python train.py --model="audio embedding model" --dataset="notes from a synthesiser with random patches" --train_examples=78125 --gain_aug_db=10 --n_mels=64 --hop_length=160 --input="log_mel" --spec_augment=false --win_length=512 --targets=["pitch class"] --num_classes=12 --embedding_dim=128 --arch="conformer" --norm="layernorm" --hidden_act="gelu_tanh" --mlp_ratio=2 --head_dim=32 --fused_qkv=false --qk_norm=false --inner_norm=false --subsampling=2 --layers=10 --width=192 --positions="sincos" --kernel_size=15 --am_softmax_margin=0.3 --am_softmax_scale=16 --init="torch_default" --residual_init="none" --optimizer="muon" --muon_scale="original" --learning_rate=0.015 --momentum=0.9 --nesterov=true --orthogonalizer="newton_schulz_5" --adamw_lr_other_params=0.003 --max_grad_norm=3.0 --l1_shrink=0.01 --max_steps=6700 --batch_size=512 --epochs=43.9 --lr_schedule="step" --warmup_steps=1340 --weight_decay=0.01 --adamw_weight_decay_other_params=0.01
Rows from block 5 of a small audio embedding model, named by matrix and row number. Rows with one number belong to one neuron. Each number is 128 + 32 x the weight over its row's rms, rounded and kept within 0 to 255. All counts start at 0. After the name is the row's rms in percent of the matrix's.
Before each neuron's rows are labels from the 100 clips, of 14848, where the neuron reaches its highest value: "responds to" is what is common among them. Only what is clearly more common there than usual is listed. The data: notes from a synthesiser with random patches.
# fc1: first MLP up (model.blocks.5.ff1.fc1.weight, 384x192), inputs 0-95
# fc2: first MLP down (model.blocks.5.ff1.fc2.weight, 192x384, transposed), outputs 0-95

responds to: pitch class: F; detuned saws
fc1.203 227 [128 128 128 109 127 129 128 135 106 117 118 128 129  94 134  95 125 109 128 128 129 128 136 128 128 128 131 114  74 113 129 128 154 128 132 128 119 128 136 128 128 128 133 128 255 127 128 160 128 110 131 127 135 128 160 120 117 128 137 117 205 128 255 153 128 129 128 138 133 128 127 176  84 143 122 128 112 128 148 138 128 128 225 128 128 219 128 255 128 128 133 166 128 138 168 112]
fc2.203 192 [128 128 128 133 118 128 128 236 129 111 135 128 166  66 139 126 132 120 128 118 129 128   0 128 128 128 128 142 128 167  95 128 109 128 128 128 131 128 121 128 128 128 128 128 138 128 128  96 128 118 144 129 127 125 125  65 126 128 130 137 142 128 125 135 128 128 128 128  49 129 128 117 138 126 158 128 181 128  79 128 128 128 185 128 128 117 128 164 128 128 128 179 128 127 126 101]

responds to: low-pass; pitch class: A
fc1.224 132 [125 128 128  50 130 126 128 114 175 169 114 128 170 126 166 164 136 182 128 132 156 128 184 128 128 128 129 148 128 123 126 128 155 128 130 123  85 128 126 128 124 128  79 128 153 128 128 129 128  87 144 128 125 119  74 119 173 128 152 128 128 128 134  45 125 129 101 187 125 163 127 235 106 134 124 128  94 128 129 120 128 128 128 128 128 143 128 137 128 128 139 106 128 122 145 129]
fc2.224 128 [128 128 128  72 126 111 128  45 118 127 130 128 119 125 109 154 102 194 128 115 128 128 117 128 128 128 132 245 144 150 132 128 129 128 128 128 128 128 192 128 207 128 128 128 111 128 128  83 128 142 125 128 137 125 156 126  97 128 147 130 107 128 120 127 127 127  88   0 128 255 128 151 140 127 116 128 144 124 125 125 128 128 128 128 128 128 128 180 128 128 153 131 128 128 148 150]

responds to: low-pass; noise
fc1.314 331 [128 128 128 125 139 106 128 120 129 131 125 128 165 116 106 123 128 110 128 129 171 128  85 128 128 128 125  77 129 168 130 128  12 128 127 167 129 128 132 128 130 128 112 128 192 128 128 130 128 128 130 146 139 130  69 130 128 128 130 178 106 128  39  67 111  76 171  63 101 137 119 212 136 130 127 128  62 128  99 117 128 128 182 128 128 120 128 183 128 128 150 127 128 139 131 181]
fc2.314 381 [128 128 128 104 119 125 128 125 128 105 246 128 232 124 129 116 132 172 128 127 175 128 127 128 128 128 124  90 128 179  65 128 106 128 128 174 168 128 128 128 145 128 128 128 105 128 128 204 128 127 110 128 129 106 104 110 152 128 130 206  52 128  94 119 116 132 128 128 128 142 128 135 118 128 114 128 164 128 128 128 128 128 130 128 128 131 128  88 128 128 132 128 128 146 255 128]

responds to: bass register
fc1.119 090 [132 128 128 115 255 176 128 126 252 135 132 128 128 124 232 103 131 133 128 128  36 128 129 128 128 128 102  96 128 122 131 128 114 128 128  99 120 128 142 128 102 128 115 128 147 128 128 204 128 137 118 253 128 122 127 163 128 128  93 128  38 128 103 106 127 133  94 121 124  49 128 126 122 128 188 128 127 128 143 160 128 128 128 128 128   0 128 128 128 128 129 116 128 132 128 128]
fc2.119 082 [128 128 128 129 142 173 128 126 127 128 123 128 163 129 144  70 118 224 128 128 128 128 127 128 128 128 128 128 211  88 131 128 123 128 129 128 151 128 137 128 128 128 153 128 130 128 128 129 127 147 158 128 129 128 131  85 191 128 119 130 138 128 128 155 160 126 130 119 141  37 128 125 128 105 109 143 183 123 132 128 128 128 135 128 128   0 128 131 128 128 128 124 128 128 128 127]

responds to: pitch class: F; noise
fc1.35 144 [144 128 128 106  61 153 128 127 173 222 128 128 130 148 126 157  81 133 128 126 181 128 138 128 128 143 126  97 106   9 149 128 116 128 128  98 216 128 179 128  68 128 128 128 127 128 128 118 128 124 128 164 126  95  90 145 101 128 118 190 128 128 120 171 127 127 145 164 150 137 128 169 128 145 130 128  86 128 129 126 128 128 127 128 130 128 128 143 128 128  88  85 128 121 127 195]
fc2.35 142 [128 128 128  60 120 128 128 128 146 116  71 128 183 117 183 131 128 154 128 128 128 128 128 128 128 128 128 128 128 129 163 128 128 128 128 128  96 128   8 128 193 128 128 128 158 128 128 130 128 129  65 128 128 128 127 203  81 128 128 143 117 128 146 157 103 133 191 241 172 128 128 217 128 141 197 128  90 128 217 155 128 128 139 128 128  19 128 133 128 128 129 182 128 127 128 103]

responds to: inharmonic FM
fc1.245 191 [128 128 128 173 255 151 128 149 100 119 203 128 128  67 137 104 137 108 128 152 110 127 129 128 128 128 128 143 133 129 218 128  55 128 127 129 110 128 109 128 128 128  98 128 161 129 128 132 128 186  80 133 148 129  88 126 132 128 129 105 145 128 148 141 128 130 121 117 112 106 130  63 141 201 163 128  96 128 157 129 128 128  81 128 128  33 128 125 128 128 157 122 128 128 127  87]
fc2.245 161 [128 128 128 145 128 129 128 103 128  35 188 128 131 151 132 135 129 129 128 134 108 128 126 128 128 128  74 203  84 242 119 128 136 128 116 127 128 128  88 128 128 128 128 128 127 128 128 112 129 141 159 128 129 122 128 128 102 128 155 143 145 128  56 162 124 125 127 127 126 146 128 113 145 126 157 128 218 128 182 128 128 128 127 128 128   9 128 114 128 128 128  89 128 121 157  65]

responds to: low-pass; noise; oscillator: inharmonic FM
fc1.379 150 [128 128 128  91 181 147 128 234 170 107 122 128  86  55 168 126 137 134 128 129 101 128 127 128 128 124 131 142 147 103  84 128 102 128  86 145   0 128 121 128 218 128 119 128 129 128 128 128 128 163 134 126 127 111 147 158 145 128 110 223 155 128 127 138 129 170 150 164 189 142 128 136 127 194 128 128 119 128  80 126 128 128 117 128 128 137 128 166 128 128 128 245 128 128 119 255]
fc2.379 140 [128 128 128 128 126 131 128 100 131 142 130 128 124 146 128  89 131 135 128 126 135 128 126 128 128 128 134  43 128 166 134 128 128 128 128 128 128 128 128 128  48 128 117 128 196 128 128 150 119 124 127 129 128 109 126 182 130 128 127 128 177 128 128 132 128 187 109 128 131 132 128  90 118  23 129 128 120 128 122 128 128 128 119 128 128 109 128 127 128 128 117 129 128 128 150 142]

responds to: bass register
fc1.189 132 [130 128 128 146 137  58 128 127  99 146 117 128  28 145 185  94 128 135 128 131  54 128 142 128 129 128 125 127  48 154  78 128 126 128 148 167 136 128 127 128 133 128 117 128 164 128 128 146 128 165 111  61 153 163 125 123 102 128 121 134 153 128  77 125 126 129 131 121  28 171 128 125 105  94 193 128  90 128  94 149 128 128 161 128 128 171 128 134 128 128 129  56 128 105 103 146]
fc2.189 130 [128 128 128 163 131  75 128 113 129 131 129 128 138 138   0 129 178 125 128 108 122 128  68 128 128 128 209 113 128 131 119 128 128 128 128 128 230 128 128 128 140 128 120 128 127 128 128 129 127 115 128 128 121 140 128 112  87 128 127 133 202 128 128 128 124 127 128 130  72 138 128 123 132  62 128 128 131 148 124 147 128 128 102 128 128 127 128 125 128 128 147 238 128 127  98 129]

responds to: low-pass; noise
fc1.328 238 [121 128 128 145 170 109 128 125 125 121 128 128 128  95 127 131 111 173 128  90 126 128 187 128 128 128 123 136  64 125 129 128 124 128 131 109 171 128 128 128 111 128 130 128  86 132 128  71 128 130 127 177 135  99 165 163 118 128  98 229 145 128 124  51 141 143 127 124 184 118 128 146 151 125 135 128 118 128 132 103 126 128  98 128 128 101 128 128 128 128 125 137 128   6 128 255]
fc2.328 341 [128 128 128 130 109 136 128 171 128 121 140 128 173 125  84 126 127 125 128 128 126 128 130 128 128 128 128 128 124 235 128 128 255 128 129 128  29 128 129 128 107 128 128 128 255 128 128 128 128 128 132 128 149 117 138 128 133 128 116 130  98 128 166 127 121 142 218 128 132 155 128 114  96 121 127 128 134 126 128 127 128 128 145 128 128 118 128 231 128 128 132 114 128 125   0 127]

responds to: low-pass; text has "register"; noise
fc1.105 133 [124 128 128 165 138 125 128  90  82 160 218 128 129 141 127 150 148 126 128 108 126 128 133 128 128 128 178 158 134  91 142 128 126 128 126  78 122 128 128 128 207 128  90 128 111 110 128 148 123 125 216 120  89 126 131 174 141 128 141 137 119 128 125 139 255 133 111 183 123 141 107 246  62 122 108 128 128 128 151 125 128 128 157 128 128 100 128 119 128 128 113 118 128   0  80 137]
fc2.105 133 [128 128 128  54 138 131 128 160 128 144 160 128 112 110 121 136 151  97 128 189 124 128 136 128 128 128 115 144 125 108 115 128 151 128 128 128 127 128 170 128 119 128 132 128 127 128 128 150 126 146 125 131 124 153 125  82 191 128  28 228  80 128 130 124 180 130  93 142  60 126 128  99 128 148 138 132 149 116  80 128 128 128 195 128 128 108 128 163 128 128 161 125 128 128  83 149]

responds to: inharmonic FM; noise
fc1.383 207 [128 128 128 129 128 142 128 116 162 108 136 128 139 113 145 121 143 123 128 128 125 128 113 128 128 128 128 184  88 177 112 128 135 128 129 106 128 128 127 128  74 128 170 128  12 141 128 133 128 121 194 131 149 141  63 179 103 128 160  67 123 128  78 107  48 128 159 122 183 129 128 123 242 113 110 128 194 128 182 154 128 128  81 128 128 154 128 144 128 128  83 130 128 113 134 192]
fc2.383 194 [128 128 128 107 127  70 128 164 128 127 127 128 166 130 119 186 127 187 128 129 117 128 145 128 128 128 161  95 128 129 131 128 250 128 128 124 139 128 136 128 231 128 128 128 126 128 128 136 128  88 135 128 128  65 250 141 128 128 159 158 125 128 107 131 132 182 118 128 119 126 128  80  70 145 130 128 144 128 129 132 128 128 134 128 128 124 128 171 128 128  25 137 128 127 146 236]

responds to: inharmonic FM
fc1.233 141 [128 128 128 150 142 107 128 134 153 149 128 128  36 142 109 134 122  23 128 125 128 128 142 128 128 126 124 127  91 131 123 128  99 128 131 115 120 128 182 128 127 128 126 128 128 128 128  85 128  92  57 174 156 103 124 122 130 128 128 125 129 128 131 235  57  20 167 130 130 136 129 209 145 142 142 128  98 128 180  83 128 128 123 128 128  47 128 131 128 128  77 125 128 122 127 114]
fc2.233 122 [128 128 128 133  82 128 128 150 129 184 134 128 143 102 128 231 128 127 128  48 126 128 128 128 128 128 255 100 114 117  39 128 128 128 128 128 146 128 211 128 132 128 143 128 132 128 128  90 189  89 170 128 132  65 131 128 133 128 128 128 161 128  94  89 218 119 150 125 128 115 128 127 198 128  68 128 129 128 120 131 128 128 162 128 128 122 128 124 128 128 156 132 128 168 127 139]

responds to: bass register; noise; oscillator: inharmonic FM
fc1.331 178 [128 128 128 118 141 150 128 112 180 204 232 128 133   0 166 108 125 152 128 108 146 128 126 128 127 128  72 166 120 118  95 128 113 128  23 128 104 128 129 128 139 128 127 128 130 128 128 101 128 126 126  90 163 128 101 122  73 128 139 166 105 128 124 128  42 128 141 107 142 171 128 123 149 131 127 128 132 128 164  97 128 128 143 128 128 174 128 122 128 128 137 106 128 145 118 120]
fc2.331 179 [128 128 128 128 129  57 128  95 129 128  44 128 168  94 117 138 153 119 128 124 131 128 191 128 128 128 121 146  20 128 115 128 196 128 128 128 152 128 117 128  28 128 130 128 128 128 128 131 128 113 120 128 119  59 106 130 124 128  76 139 162 128 147  55 184 192 130 128 122 103 128 123 140 122 135 126 126 128 118 144 128 128 214 128 128 123 128 127 128 128 129 133 128 185 136  55]

responds to: low-pass; pitch class: F; hard sync
fc1.14 170 [127 128 128 135 124 129 128 140 136 113 106 128  48  91 103  79 127 132 128 138  29 128  89 128 128 128 128  71 130 240 150 128 134 128 115 173 120 128  97 128 125 128 119 128 151 128 128 255 128  52 128 149 102 136 186 133 222 128 114 101 124 128 141 130 102 133 129 160 186 105 164 111 125 128 126 128 130 128 183 108 128 128 138 128 128 135 128 168 128 128 156 126 128  88 149 109]
fc2.14 153 [128 128 128 121 131 127 128 133 128 141  97 128 136  67 127 145  62 141 128 127 127 128 151 128 128 128 139 150 101 128 130 128 143 128 128 129 167 128 229 128 126 128 128 128 135 128 128 147 130 125  49 128 128 129 133 246 172 128 123  70  88 128 118 146 128 124 208 157 234 176 128 102 127 129 144 128 141 132 148 122 128 128  97 128 128 169 128 127 128 128 131 124 128 129 255 132]